{"encoder_mlp_ratio": 4, "text_encoder_head_dim": 32, "init": "torch_default", "optimizer": "soap", "max_grad_norm": 5.0, "adamw_weight_decay_other_params": 0}
Rows from block 8 of the image encoder of a small contrastive image-text model, named by matrix and row number. Rows with one number belong to one neuron. Each number is 128 + 32 x the weight over its row's rms, rounded and kept within 0 to 255. All counts start at 0. Numbers have three digits each.
After each neuron's rows are labels from the 100 images, of 14848, where the neuron reaches its largest size: "lies over" is the class under the peak. Only what is clearly more common there than usual is listed. The data: drawings of small networks of dots and links. In brackets: how many of the 100.
# gate: MLP gate (encoder.blocks.8.mlp.gate.weight, 640x160), inputs 80-159
# fc1: MLP up (encoder.blocks.8.mlp.fc1.weight, 640x160), inputs 80-159
# fc2: MLP down (encoder.blocks.8.mlp.fc2.weight, 160x640, transposed), outputs 80-159

gate.226:187129084102068154111206132187178109129090087137151188119142125127114113143060043116112126121144147104118165117121103138189104170103151118094147118102078102146147121092106184163163155203130060087115145158119101133121173124101107107142132181
fc1.226:120096192174185101102084103093096160133159135120169017132127110144122148103171214157136142134119117152141074161115177110077138100123120140199095121120137153131107151153148094099120133070135182112152142078135105176126113088133148107077121103
fc2.226:053109121130127086154173087111127183128106100134150102119065132130127119128126123109117189148085128146090130230049117084090140143134100127121102125122085118114093102150123155141118151136111176118132094120164141164123155250100120119102150088
lies over: dot (25)

gate.143:155055094170096120106105128110144114150163161126082172157082108137130135106148130141160092195092116163147156130152144151116146145127103127107119102120179108139132060150119096129181067098091156115098125086159109196091103097131142132117078145
fc1.143:144115144175140183078091198136168150119206134141129116101136143121183111086155163175144082153144116160098178105148127114104154124147076139125124115160154092132160136154111073131146159132157134135117131071165119184109147138108097123127116129
fc2.143:060130123116156096128088118145118154103173086142159139064142112093165106169162073064156075055162142080116148102113135139082150120132114127091139142152112157107121149131146109059120126077151103108101096148121104133093170133170066212114135064
lies over: link (52)

gate.429:179156165126118130138148127153146176149173117115074177115150135169131168073124124107144073107134169127202154074054105145150127151161107155097100137149085144100189151178173078086170080098118103112133138119139119117047142089156145105154145132
fc1.429:129152136156114128120125169053091188230160139134136122133151095105129077153094119167115117120091202097080097139087153138141141146151101120119103146162144108080137120181114103136176061135082117148116144148171101148127128182147128133176113092
fc2.429:091136140103142163131102113106076163167131136070127126143076154077155103112133154103118072127105114139126103127166115087087170129155158135052127139155136103167113126112123124152111175074133124112047144106096137102128173138153084087167164104
lies over: link (47)

gate.428:131078138119071107133170121112120206102177187093130145075123104136095135114132165208097100123199124122148085091098092086134113142094102122113193126159123118106187067126176115119144151160107102115158067138164177120097154157092141131166108117
fc1.428:134082141140092116095131123165091158081122205155192119112124031113137150111132128146178120060173154053100083115109137095108097105099115102158148144143149158060053139112116167116103151159106131102167088086141101104109203173080124133098149150
fc2.428:159070107110106152062131124129144092087098074126165207071140114136071158130175069091178204140146100123105153093134178101145085149092127112144117103104164122143146168125150146134138141100075106152181092053107163139139092154035112147131100122
lies over: link (63)

gate.385:154100110035186157154122219102156122102058155095122113125179114143096106120215123135146183161113117098174139122126154117126119068093135157090138135152153135136158117134132127159096078101144153148102131132135109072155095136134145083132130118
fc1.385:160115116053090144171124180161164122094046182155127083150124133137066117111178141144119144136130141121118183152166123124128115054082131127078107139149145142118159138132129141147084103097167200148105130141146077068160123102132135083142133115
fc2.385:192071198121089106124164073080131100099117111115166088118136148176150122140095109122071104143172097139141098145106076116152106098142157070121107126151143164091174162096101124112159151145129099088144081087142107156097063129156121158160134185
lies over: dot (35)

gate.301:130125062071148080175136133112084161113079084141158138131137129135136134101115083120136109135120146140153134114141105087140155139132093151092159135093051134121073066102179136118151135138134106138213115096083145131117175078136244059123101169
fc1.301:102115136177181145176067142161138124165188116109103152124135104115133087092172152118136110162140114126150145150160137073187041203122111132190171122128167107101116131085156115151118126065132192091112149127115175115141086077167105105127140141
fc2.301:126090114120144137156159093116118165069129174175184139122177129087169122100120138167053096173099195099142150079157148131121114096163120123164155181109178132136152087122153081136127111136122068120158130160128107094122160156104106104157140163
lies over: dot (25)

gate.207:101166120062165089137177167146131078141045161131118132138123145142135115129103107136126135158066115111159128159129058101104119108079126158117109101109142039157087152170131149146255153073109150114121140140168085171133106150138068098101118108
fc1.207:153089150172146147125078128144113170098176121105149124116143131171150079100155126130140154104167149111130111120073156152084110175114171090057136215146153132146165115110104073048069164147144091145112105114131092094123128138102180133126127104
fc2.207:139144104140111104173162190126168124105143088090187130120092102159078137123216128149240108071101116113085108149141127132095126177088156167143136154095128090154123128129088159102142170087076128168096086122190128090133093113139098131142092121
lies over: link (76)

gate.399:127138169170180095107115171149151124100119139088141179108114085101140166192058111139127044102128102138155143126147141102170161096156138154110157149155102116072106112137070117065135080126073147137139163085099128158140180146129201081162194167
fc1.399:077137122102143095153152173154077027121108155132159175116156127092177149121134144065174145154155131084163079150177150095183120117156165205052124134129149148101111062142145076124061112125088141119132098129101189144122120189116205093171133121
fc2.399:101118187148131116074200107128101150126094123127155129164094156116128052124083085094199166106110139122130153167125137070124059153152179062095124161122142147095129127114180125168094132175169119143087153141104133126138139094083127144159129107
lies over: dot (35)

gate.565:127148155094126161122093128155193146029140141064147102112164118136141125095111152108105119138127099129099122167105178113181126127156145192133168145110116112095153100146168139094072095130093139142155174163120108140069138159221166156153075147
fc1.565:209178138141071149120137097114159122181170135110080109154136122095108143114108136117129147151073099167141109188102129134148123082095160154149113136169147135114159075129100095144145092149112117168145179118147135086107172123143183130109132091
fc2.565:090100144164111089104147140096131147099062107123149142122062066173120123103106064149127122101103133117110170157124107134086114188141093058168124075107172158093146121128164099156154091140170123145103064146098103087123090142156110180071138158
lies over: dot (38)

gate.404:091152132137136156117122181073177148132164092126099150126117158134106112094094119112141130098114136114205133092083095135132092115146136105180135111114165158132100163107155130105176196103101118140106126149179141228103144093124068168184191189
fc1.404:097109069139190127157144180095059050122168130117143151122123124146169151144197149163114143154180117098099124108131165112132105130142067135052113156172119160098120087170162115138100147155136167189079108154171149086152128175152181101092133089
fc2.404:082047083170134204175216097162114127142108094148136105123160130102134101131110103151038098136149086096113155128107184138157121120117107171087168066114072095159128123110077114141146135171091127150141123110120112149146104193088068120172085110
lies over: dot (26)

gate.406:147108150160135073081119146157098183127085120147188140117120102077134103133097091077156108142206164116138111140104201108073106069130110162112149144160182112228123130157133109083058090165143174155198137153128095110126142103159231132135163117
fc1.406:125180126118101099037106145090120127126102130093110137146205131091099108078157119109169131094061113153146178166116133145114110159141101090140109111116171115150058157083067181120222120102124114169136119118162153097177129116099087171161179166
fc2.406:129153067110148105141164072095109124147103115127104150199112094110161112120169095112128116129121074113175108132120102173124073120141145107099122123082113088133145095153121162088101147133138047120093141124106121114202105128112201124097167095
lies over: dot (26)

gate.158:120151108110140093103155142178103122158193093102125104070106118122147061142137131152103101102108077141179102085077073145158186226188135111089145106118108159124107133113100122049135131151153066115159135144150150120112144190122139150136184157
fc1.158:081079154201091123102122131059169105117063124130115150155159133132117179069155087163160119123140154181000130099151090123106147202126141122142116114119177075123126151114146073068129152174116146148151125165191108161117139060163104167146141118
fc2.158:093118155162174146110151155071221174131132141134107121152187162177150125124113117138108119153116194177088097124087131115111109097040104131128110176153097148152124138158137134097165122101144125119112112134148090169143124160115093125123140095
lies over: link (73)

gate.35:130131166099119153172152145138126159132169097102158123057131182133137156148132162154112106076141091087178141172087109156133097162149135094140168049172084057120184101107146128095134154110095107128089171142107131196105142170102138097130140195
fc1.35:159168114062161130113133111158127118193164130198178123078107182112079196109167193136141097111144144123144206160051106183143064181118118174085177088181081107109135085139134140134163179126145112118122128151130144141125100151164095108085114164
fc2.35:116111111119078118146145079141148178115120095136200131122106132135150162141204161131173139135169176142146163201077118146108069167124119193138158099078089104116182119133145170054117112130151186104107147124133075109107160097169194142157102132
lies over: link (37)

gate.473:039109126114154112193102152081113155092094178086162161137158118155140115117115154108138119165084081142091113138156105144155084089129088149130136131140197089127169103134162132141135117089095137078161121094123087155131146123196152162157176132
fc1.473:145122070082118125120150077163189211109157160118073116148133190162093190149115139135094130148082122133154159131125086181174131149144139092189118131107167139117157136153088139138113146142147129101076120157171105126149139079068112181121097092
fc2.473:142190186134132061158169131158070092090114211160144148164105166073151115101147167144117082096094114134056127094101107154119154094130132110107172084073091109157118171110123113098116140142130115150074132115098162076139139079095140103124124146
lies over: link (32); dot (25)

gate.597:159077147116155190129134073154146120184228100119150110073123131151164142146152182136085152218149120132155089084145086108125170123146100124172140134081180125087079112076190149139134154110087154162185153110161127121139087112040125112117096160
fc1.597:110084122067102154135125164146123133133126040133143090074123126114182098145150133103088126191110155155135126119131121098103128130143094138224136107116150165071163116116158100117140208084142090116166122103128103123128116134090141105139066089
fc2.597:124123164150098141172176149114096134142138143093078113179150104113130142165156081130113117092097173126141161141176200121140132177060134177182199134096125177122125152147105155129111139046124095136096119143129122148127128114145179163172187105
lies over: link (56)

gate.513:143176106160153171093092119151108124129090116090152157138161131114176203126114122171142093080119159117114192112126147109103122205161094120121174098150111105102079169137131110113141103138137113065117110122143116147202144071146085138175126192
fc1.513:217169149061120096151071117094134149176188130092143120112146111127056127130146112148135117105120134116181119136132112128145182122123152140099151211157149118141172104088120116094166130146103056129176148159151122188199158154159159070082143105
fc2.513:180156150103173131141200170144133172071157150113139095105148118140119078159142121117124131186137056089166124112131116092155136191139104103184127126148150106139139077134082076136140172159144130177103089087078101157141136128118182158081188145
lies over: dot (28)

gate.551:103159064159048073142225138157162117130182122159096128138141168130110170117137120127132106162112103133093147155104087121120149172160125119099131009129162119081148066155170102148101117202120090101130126082173129153165092180102147142128130183
fc1.551:164144097134120141157199108101172125192121132163130165122112142104131117126120116184165077129123113170127155171117065129154107136145088133118136101145083113159072081170140095141136170130151125080129177085121146126072081157168147060153159101
fc2.551:149113125092133094147130165179153129255160166123128175142146172095129088103146088139138186151154216156157124130125078107130112093105131138059094172134101141143163122096162194118115155078145144146128093197131143106138136119148141104089139118
lies over: dot (41)

gate.367:105193121130101153137105107066146111095195146042107139145101132141102127137144119130155213094162105120153132129144144103107165121101141115102112101127097106096102159163091133152211175129114106114107154128194170116131054158152121040138148134
fc1.367:131118105087155072172129092099131206132096119049080134107132177119070168184134180122153128075138090097177159157128080160137145070107111155132153137172123151108148130148112079083129085124123104103153134098109092136108131207106106191156118117
fc2.367:142104086176072067110052140134156180125141100127157141086073135171135100077131150058155138135150146064118171123115188156108148207128173113129100126077075095044153083107145105087137098131114168143136139107087086150142123100111128075150083095
lies over: link (25)

gate.147:129080128159117178125142113140124168105138093100091102141160112184150154094133121142103137215135171153080141107123125102068130118134106079099139105171115118089158166158152105158131081113097146115144106145057129152151171125128159164117185138
fc1.147:170106145118157123131163093145137132064125125145067139193170135122108097043172150124085134167148163152132140172099134163062140179194161141103118131162152112122134166087091119172108052084097138110139041129104134156170141081142223152044139103
fc2.147:162098087122122112127168134178144132132127152033166098119120114154135103129143117144138120164112056121137078110091143148135131118130188157117182185132159126111078088127157152124127108170136160180111120155169172131166154182099038114089145169
lies over: dot (29)

gate.181:053090074134144139108120137076130135165217146122174196117165108147137135145157094095131100145157118096113180122135137108079081111150104159149176137119113124098109107099172165172081103104106142121114116160127165134154098138138085134123081109
fc1.181:158111158147100079203142180120174137141126106111137091128155099125130074177140123178138097164121108154168100115171116103076160246082090141122089133120198119084128152196104090102143182169082080094139074138113171126142105149096091147143185121
fc2.181:105108125135136138081125174079139123117120110132148065146139121085101113124124156106144170087120108176052045126111204139150124139091155105115096083156145095100183106108074145133121132167099129121122119112085092099073149068096181114138155128
lies over: link (43)

gate.534:147161117084120146151058136115104121079161178091113103181089126116131177064148142090168102154184135145132090149134134147103098079147125154145154108122116138006105154073197138143178114120139151146137111095126145101130141183166088149111114155
fc1.534:107086110126123151117158097101139139132117094132163134071101079141155097117089138134146093101094162134136092146094091144151125148120098091096138160145130124166110102091099083101100155170174049110125181103122098110153110112118144162127149151
fc2.534:076143114146114138165144077091157161127188120180066129109145130103167162106162209192105151098138205122154109080085135174066110181156161098127168067113168129136095118071186105154039161112135118145102148116155164146157170107126150070111096118
lies over: dot (43); link (39)

gate.353:103071191132119140144155133102096084130077193107135132119112153163121116093177141138140128146141151171134154122138155130125135106127085154071137122124148144126136152139111206165083160121125123136133068105115152134133140179109039117140156126
fc1.353:114081096137124144124133067088124128131183165110169109140106139102125140140153152131131100093146128178115186078171138157152110097164125107118131082148206149091115169117108195171139186111149146118121101145159152169099144161146103159132145165
fc2.353:189132154146138123113118135097181180111100124165144106094065140111144076129090185139107108167128112129152141111164067159112135102115141163099116097097153205085155161165123192109076143174100141132201104129120181145113050209181086173156154167
lies over: link (67)

gate.183:111124095118127139142130075121141112128202097120099114150152157127097153123119087117173071083107116097156188066113156145155122101130093103105167109142102129123125108097153153162127090121101118123056102162139124141118184154131158178179183146
fc1.183:135163066105146114097143170127140102101148135154100164170135074208120121187165070064155138158085078142126080059099179158113160069144139164096120167100142148120115102082108176099153170086126149108064131116181099124134098060062090148108102126
fc2.183:099114127115118088126125129156109133097136196131077129150123160155111090113105102117143170167108093163112138125139144066137131110128157111092147138098155105119096075183055120114069133146138099083050110195127128079141129129094062113105126111
lies over: link (41)

gate.566:142124093133139184064161174166140135146134123117136147142111151120160116106134107118060109149110086156159088103110117128104104140102163174139136036159119115168114176148097138123179134078125184149094071150107185133158171149112019147180162225
fc1.566:130142152085068112166180087078125134047104119189128171124148152165121088078148105119148162162163162133173137155145120125112162139088135102109149176129115098159118074078151137123061159145123050184155157073134107141107093156132255088110103104
fc2.566:156165069148118110133143093116156166051180130125150134101132148099136160140177103142122176104124167167131125111076119182180132148096083159177143096157125102175133106074112085121030129110116096132167126111093135060088132168130151146114151177
lies over: dot (39)

gate.258:148111146110171154143078120102138129096146182092109125170132114099122113158122103081120160130248079116080159109134093136091107154144102127161174088182098147123129168114102185183099134106195078152131153190089093106170109143045074153128170074
fc1.258:125154107104193093134156094132111117090153062167164162105116149081132123115118060100121141159119086123203139140171133138091121145081115149145091163124176175173141078144107156096106112136140150125117087131129168126118158152117081166115136083
fc2.258:066114128121133134193117155129152080146118097084147115196106144120142069104122098154160141182190150097114128081128139139112137121130126171082137112080092078149166171079136141144097145136094104166159093203045125127123062082173114149103099089
lies over: link (39)

gate.57:122139143123114133141170119101138088081121192099201094092065148152121116186122096134107133161092126203120128110142169135141078111109098123150180117097051090110170113127081079143133120118120129140082115128139159058125143135129139189125160075
fc1.57:111130104104155126128157062156158100114128182071132115121067116120149137147158115149078142173132121149120102098106173095128131081098141185130118149101075137104140120095123108147160144110126132142125120100127103097101154126110097202131126123
fc2.57:117109149132131099183137086151114188086165093076109119164129115112089122085102159138150078170146108155103133175136086215158161085126125215152104121111135091134109163159128139109109106060137164080145121135184118146109123140084113122095141143
lies over: link (33)

gate.594:150089155130123098108127116174117109198137196157103196110126138152124149130107084171137139158056130139116196129182120098116104080129116103176192131127131169090076038156149176171058111124119194131114114160174149119148132181123135132216199113
fc1.594:161105174175113149121147130127114076162109179111102183086143117146072140129088084107171109152078069133164200163148143137138078102124135071196158147158178157118100092151109172185104129167089121112130130135190078082191131159120165132161189113
fc2.594:193160101145121072129138092153088071073140141137109114066090175165135133094143072141124142148052090119156125136101139144064162073143147099141131096133155123135167207092084124116089127156124064159130181094121136100184083108084142094096094125
lies over: link (66)

gate.471:111085122148152149148206135074152105067134128171177156119115151083184119129112152139141184122089073131127089121119127148115196093117098120106080137153125103192136143094143132101157161117144107120165123110116176109070117083190129167080128155
fc1.471:148090126104117157094090154173164117175118058139109122162107174100120064102148092116075071129159084123157080133106121123050151115120183094187136083154115120088155092128137146123153170100156139160142100151148152114080129165090107098197156123
fc2.471:131077080062107100126072116127117137117097170158148077174110165124115179152135126110115083148164178094152127084161122099147124139150107122164174090140121099121133117180103099168143164094108131163128132177174039125079153105068157111133160130
lies over: dot (39)

gate.154:158164101108122134136141093159148183101115163167083160171157114107163070120105081112140099142133176176133145122101153118097160148118050115070117120108090146142107146132110110153048124121124082112161144165081151131079129117119142127128166131
fc1.154:119093165120134124158110157064155145122174120170105148066128112130110081120141110139109134186167198115143116104156085146130131142073115169131163097072143146098137187158129039146135096100151079159162116122165159144072100100108157128160103094
fc2.154:093170136194061171113106151170091130117076076099131120128113107107124096135182097131095138140123133152135168127110153127104106161081135098149131148151080137172111116062173151111104153183147093133098122159099168076135112126135153158155175128
lies over: link (84)

gate.540:089111157135129153149178086123140153104103128168188061151107108123089116137166129076173142186082120118123119121138128092041189150106165107161081118158104129149143138103133067112093160066161170123137085182117144134141106106145126119028060171
fc1.540:094171133087110089164118169130103119155116146121129107135133142217095144144110109151118061137162144121130093117087164110114170045107086100122162212149113178085055151214105141111126162120112113097124145169174167140220155119153095138159200063
fc2.540:096120081126123124141132159131135081135141199135135184116116127155168169133165155141146125165138147167141104164089127170191126124162127116143109169123112110097110100096137117152164114154131106118124168132128115115188142150191175120108083088
lies over: dot (32)

gate.98:103097111122095161146142068154126127115087102116147163077099118104103096154074175093075154147114136137183120152075161097167119080125111151067151145100158139127150141109136170114147099160106106165142104059074184132084130107171192102095137137
fc1.98:122095108135090113171170119088114118133158128141120146109195123153155114160146121148181114164087180130104148136151137153068102092135124072106156139167160153109103115135117105152128155087130174098128164090127054123122153100147214089137130106
fc2.98:149101095088127203169174085134157099176104154067134131090134094139148073131115143104092133131159168155079177115088185151139227072112115133104205090112153117100123126118142155102087132169129136187132189140114133092126132157174135100140100091
lies over: link (34)

gate.380:129144110111136115159176072131125114121077166156119090139116124063091137110107115131108121167121130130130094164153197091140165056123075155122097153099041144097116106179061157138144095096171065076172168207081142117103134078143095137103092117
fc1.380:154180126075103098148155156130111177075119111130086154082117164133074151102145110203100159176056111145147130145168116096196140083073183130172107127092173128147149131149060105171173126107167074159115090157137098134123092162120125077134139070
fc2.380:118172059118105191131101132158072171095099101109135178172156132119073057136142114117091160086064137121115127169103143180101122155088174086152070137121148164169135121109151132161102115076150096100118154153077116130131151087139127092143192132
lies over: link (72)

gate.347:141167129067160117212115156224061110106166150149106111149168120132145085117122129130130124204159137071089166126155124121126084124115120136088151069154156184153134129147110082165104135080120119107179150141104120142091078117164140088148165115
fc1.347:132109137081119126140113172193076057189173142116143121097088111110104094152116149172156163107154099130083157148114097125179095151114161082161124064159151121136102108092138138116185135106094185143141090099139132116130083187116092097115160144
fc2.347:098136141125100141107175122104129147173175168164092136169107142116096179096142162129151133155144086075101080138088133107107188085085136150157121111113132077123138107130134107135205095096124151150176067101158106153137135136132117123126140123
lies over: link (67)

gate.135:092089117118111047124097105138144094116126105141083195111166212130105113116166153114174148074177076091110114140122153161116143141158167163148149136142127133067074097147156070129108143155113090210132117152170126099095087132111082169113140104
fc1.135:073149077071129106126179114094154108155148110113125159130122148101095040130097155098167197120129086102130095139166142196114126087156182141132195137159144139107033053132134094135168133171098046147175086108133149126106106141163116157110164150
fc2.135:118130135187136110172146152117134137113131118152123148149086118112161171188121151151116131120092154140106133086125099187172179062155175160075140157132070071157062128143166115158134152167151107120069123148142160117102143145118192150120077128
lies over: dot (25)

gate.278:194164122163082130138161116183087104086124089106141139097064138121168099162107112169120106085078117118119144164067123166148118143109128148138089174095106141155133147169084114111091106093140164147156155120185109082070091143124106091194148146
fc1.278:119174154142151076121171161167125125054184153179131067152149115150174208113173160077078107200149111132139152152134134143183116163114120128055102118102157090094161125094133114121096100206137165139161144135197119152170088112143190133099139103
fc2.278:103139159170121142119162104119109128106093136181095092129118074118167093098149160123110185045115149148153138154132059121156148182146121112103106080031127142152131142117113109123084149165103139138108102164134121162109145209092117092081118114
lies over: dot (26)

gate.567:082214073157101125113151129149150086129100184062165099122115173150084127134144125096100089089101158145173138090112123122161127145135153139123210104148100154099120145147109101147141188122108166080109111124141099106069095071123135132118152102
fc1.567:093170108109149144129095150118095134102170183119143138067176145116145105177078079126076117065152122145109119099072110134141159197106113113161147108127099133080132135120206146169075173104198139091120084124175142139086113107079112181120133120
fc2.567:112123101122136099108147152134142136095098204101080151097167129168110156227152118166139104165127146100138093157104138131149089103127135130122115174187091140109111105149158135124123074100147124146127112082183144182142151195106206154152132099
lies over: link (27)

gate.199:120088171080129120088090160171199114103123145095121146201074148066116153115147161108160151131119129156090137174097140114153103130085149122130136196078141058072113134156116164100130107117120167113161118092089138154088154073100120131119115107
fc1.199:151111113150099129153067094125152161153152159088124201150108097111076127072160102048139174139150186150051123100130146096118160159141128199151194131089141144117134151105124156088102169182113085147082187107090142104142095073134111116131145119
fc2.199:177152124146115126128132078110188170253082103070146145176132125176112128139172085119153154154129116159135087078136134095178132159134107178123135101143103139098144135078149131075187114101077114161113127044117115141133179106119129099145095159
lies over: link (30)

gate.269:117179077193117158145082126119130092067160129145126154140109109131083192138138153131120127209071157131131167159153111131093154135181163148106086151045033142110130121108158089164157083051122101136076144120142149129109115136148161079137129121
fc1.269:122138144147100097115161102131152140175107109104117140132102047113146194127064095150140093112100154098185141152099142129132061163137126108121075166144085116145113167077131165164131147141094114181086100091138148121111117099110129112086222093
fc2.269:115114145098114160149081163143116145140088082110121150135106134078144093132121133095118113173117114098092109134145156170089120096075158144112105102122179094188094105135118129105158125175134093113128080148129199141151179122123044076147155202
lies over: dot (26)

gate.451:114119127130211120111153145079035116121059113124147083134149067116123106147176160101135150120075097131216059081141145185127147140120118141126166099104181152093079147142136080112158143110135078130153186116142185097080072121186145134112121187
fc1.451:125098115136000103171177108200210094135126119120106144157153146178128124119097101137128113151201104147031151097164112111101112152139177105139133124111132125092139129152132130124154170123126143147111179111144107082089182171090121142103068095
fc2.451:142137125083120165171162130119091132074141137146135131201157168073171170132138140127167153136105125159120111101138119098176168174145147076093138110040148099139123136163150137119142107098120122116116167057147125114142125197093145230123159120
lies over: link (32)

gate.82:096147114112124172105130104145059121129151125121135162120159160109151122138099215160177114116138138145143145089113084205133054159129121117142120098181158144129118160131145156142134075026136078071131104214079127145117115165140076095132087167
fc1.82:079192124097063164122160134164151095173051148131141128144127158143100043122097131126065189112073130187192097120148162162114126151099108120121113129123131128162103085077147149140140189120124133106121065116049137195120135161092099125122130087
fc2.82:114061181138163166131156126090138155221078151168120154170097117112096105130114171158115150099070122123093113119141130152098187144066157135123170089115182159165107092081153091147146131127124142162221145174066132098117164166121140121139114150
lies over: link (64)

gate.579:110124096189161161134159143185145128134144124151091133099103114138171119070121111194098079114111062122072171126128090110112053118125173187118133114138137103166196112095114134085157133134150117098109166172132121143135184155132047204137128118
fc1.579:166171160131067156156073150131129135161152121176109137128120136129142073103164150095054173131160143148115140126150195145153149126137104104141107159135088137093161150132169105115155143141114120156170119142146123150112117133082194111166130137
fc2.579:146111181145130093137105092098178113220159051097127161131087124136126117162152169118140168118141143109179083106138140113057159134140093084107063140158112099118099097095101094124093100085091118130097136130187145141161158111117119075145142093
lies over: link (28)

gate.264:082095091173059184143089127164078134227102115086167134089150124071142178126136112106129158145140140151167118115112137101167106155117113118119123000170112136136118142081115149136099118115136122082146103134150116112089174087127062130148131204
fc1.264:128173109215100186131052112202073115208135122098135135108147151095133159108146095172150071128142148112110105108135160118185119123116121117092114049162141115099088168135091163144101116079084102106109137189144065064103191120112035127149129188
fc2.264:124103144148145090092177096123105108078195134062077152154107149133080098106127108083162097130105106127116161123140141138144089107121117128112113122123111077067167161118089145154176097082111165150087103167108070155169108140180113148159090122
lies over: dot (33)

gate.368:119055111081109114138127109153121111126132203094043089152090146127061129125187138086067158117210104123132130118148175138116164150109107152091150084146125188094130140111076099131098122194168155069098129106159080159123119125092079144105073140
fc1.368:150102126078109156148110175105189138136116144140104115152129194173132129113112108092110146134185185099096153137163132155138112118104148127086175133160141155102084151084103101116063100150140207175150098168150136150155165136098114213110075149
fc2.368:148149133110110111166136145109152158143149131090128130153095143172146072177066170122102071171126185137119133111168139110146143140127100125124097178169101149178130112134146135081168147159114140159148125193141138123153120154129031129176137139
lies over: dot (37)

gate.338:118150098045119117133121176176105076076120130079117144136077135131137194119061120145109159132104109158129154118095147189153128164110076152221167176090114143149118112096077229133135077099140106097115143179125139130102099134127126121197166092
fc1.338:160197163105067088113092096111113129137081164078119116125171106093111112181091110101148151155166158105090131195099131136134145128156112151108086109145111108100138165116209125110108147095136166187104176108115096079141176144087105162124087112
fc2.338:076108127034153136157108147081132104153137146096086094086106119087105131170139122147120058104207169130069127123114177052097150130113073173150089152173083166128176138109154134196158124151183109180185116130121141110148160090070075160109066066
lies over: link (29)

gate.601:101143161084112137139208066073096108113056125121145141151109145061081141138116140128152133134094140110148113157137123079109125123156133187133175091146109140158045126189112132136201048062168160118099156164108137101109088135160056092101108146
fc1.601:153090149205113117090102123174085128104103167147097114153145089109157094137107148106086129147114140101092136155119133151118134170123069049096194097102110153110184096098128116154062126141172164094150093109097172132164138114146139136070129164
fc2.601:167093135153135066186160131125123116120128078154128135115134096150118154122151192072114133126128108109125119131198160115091115187079106142121105114184142122146157143107192076092160177156071125163084146066166122125128130119134109088139069137
lies over: dot (43); link (27)

gate.145:135131136173125118116133153114100182075129164070074098110152203104075105097203105169117194109131140077098144170175154114139111066091116100153114079144123129168135154120139128108162110147108112127125144123065171099110103102160109198136159179
fc1.145:147090163115100146106138096167164130166152098194148145060126111183110143110106115126122134124139122134151193113146155088148118154134072159186155137105154115193111094129045063196116097137159193123140152141161175131129151134079168124116104099
fc2.145:145160176155181169137159145195178194162142118114167072117154154145130170168131108181152112128151147117125052127106111107140093124185139125206140133126135123161134150164071129131176081171128154126147169178170146197137103126082036130141140129
lies over: dot (32)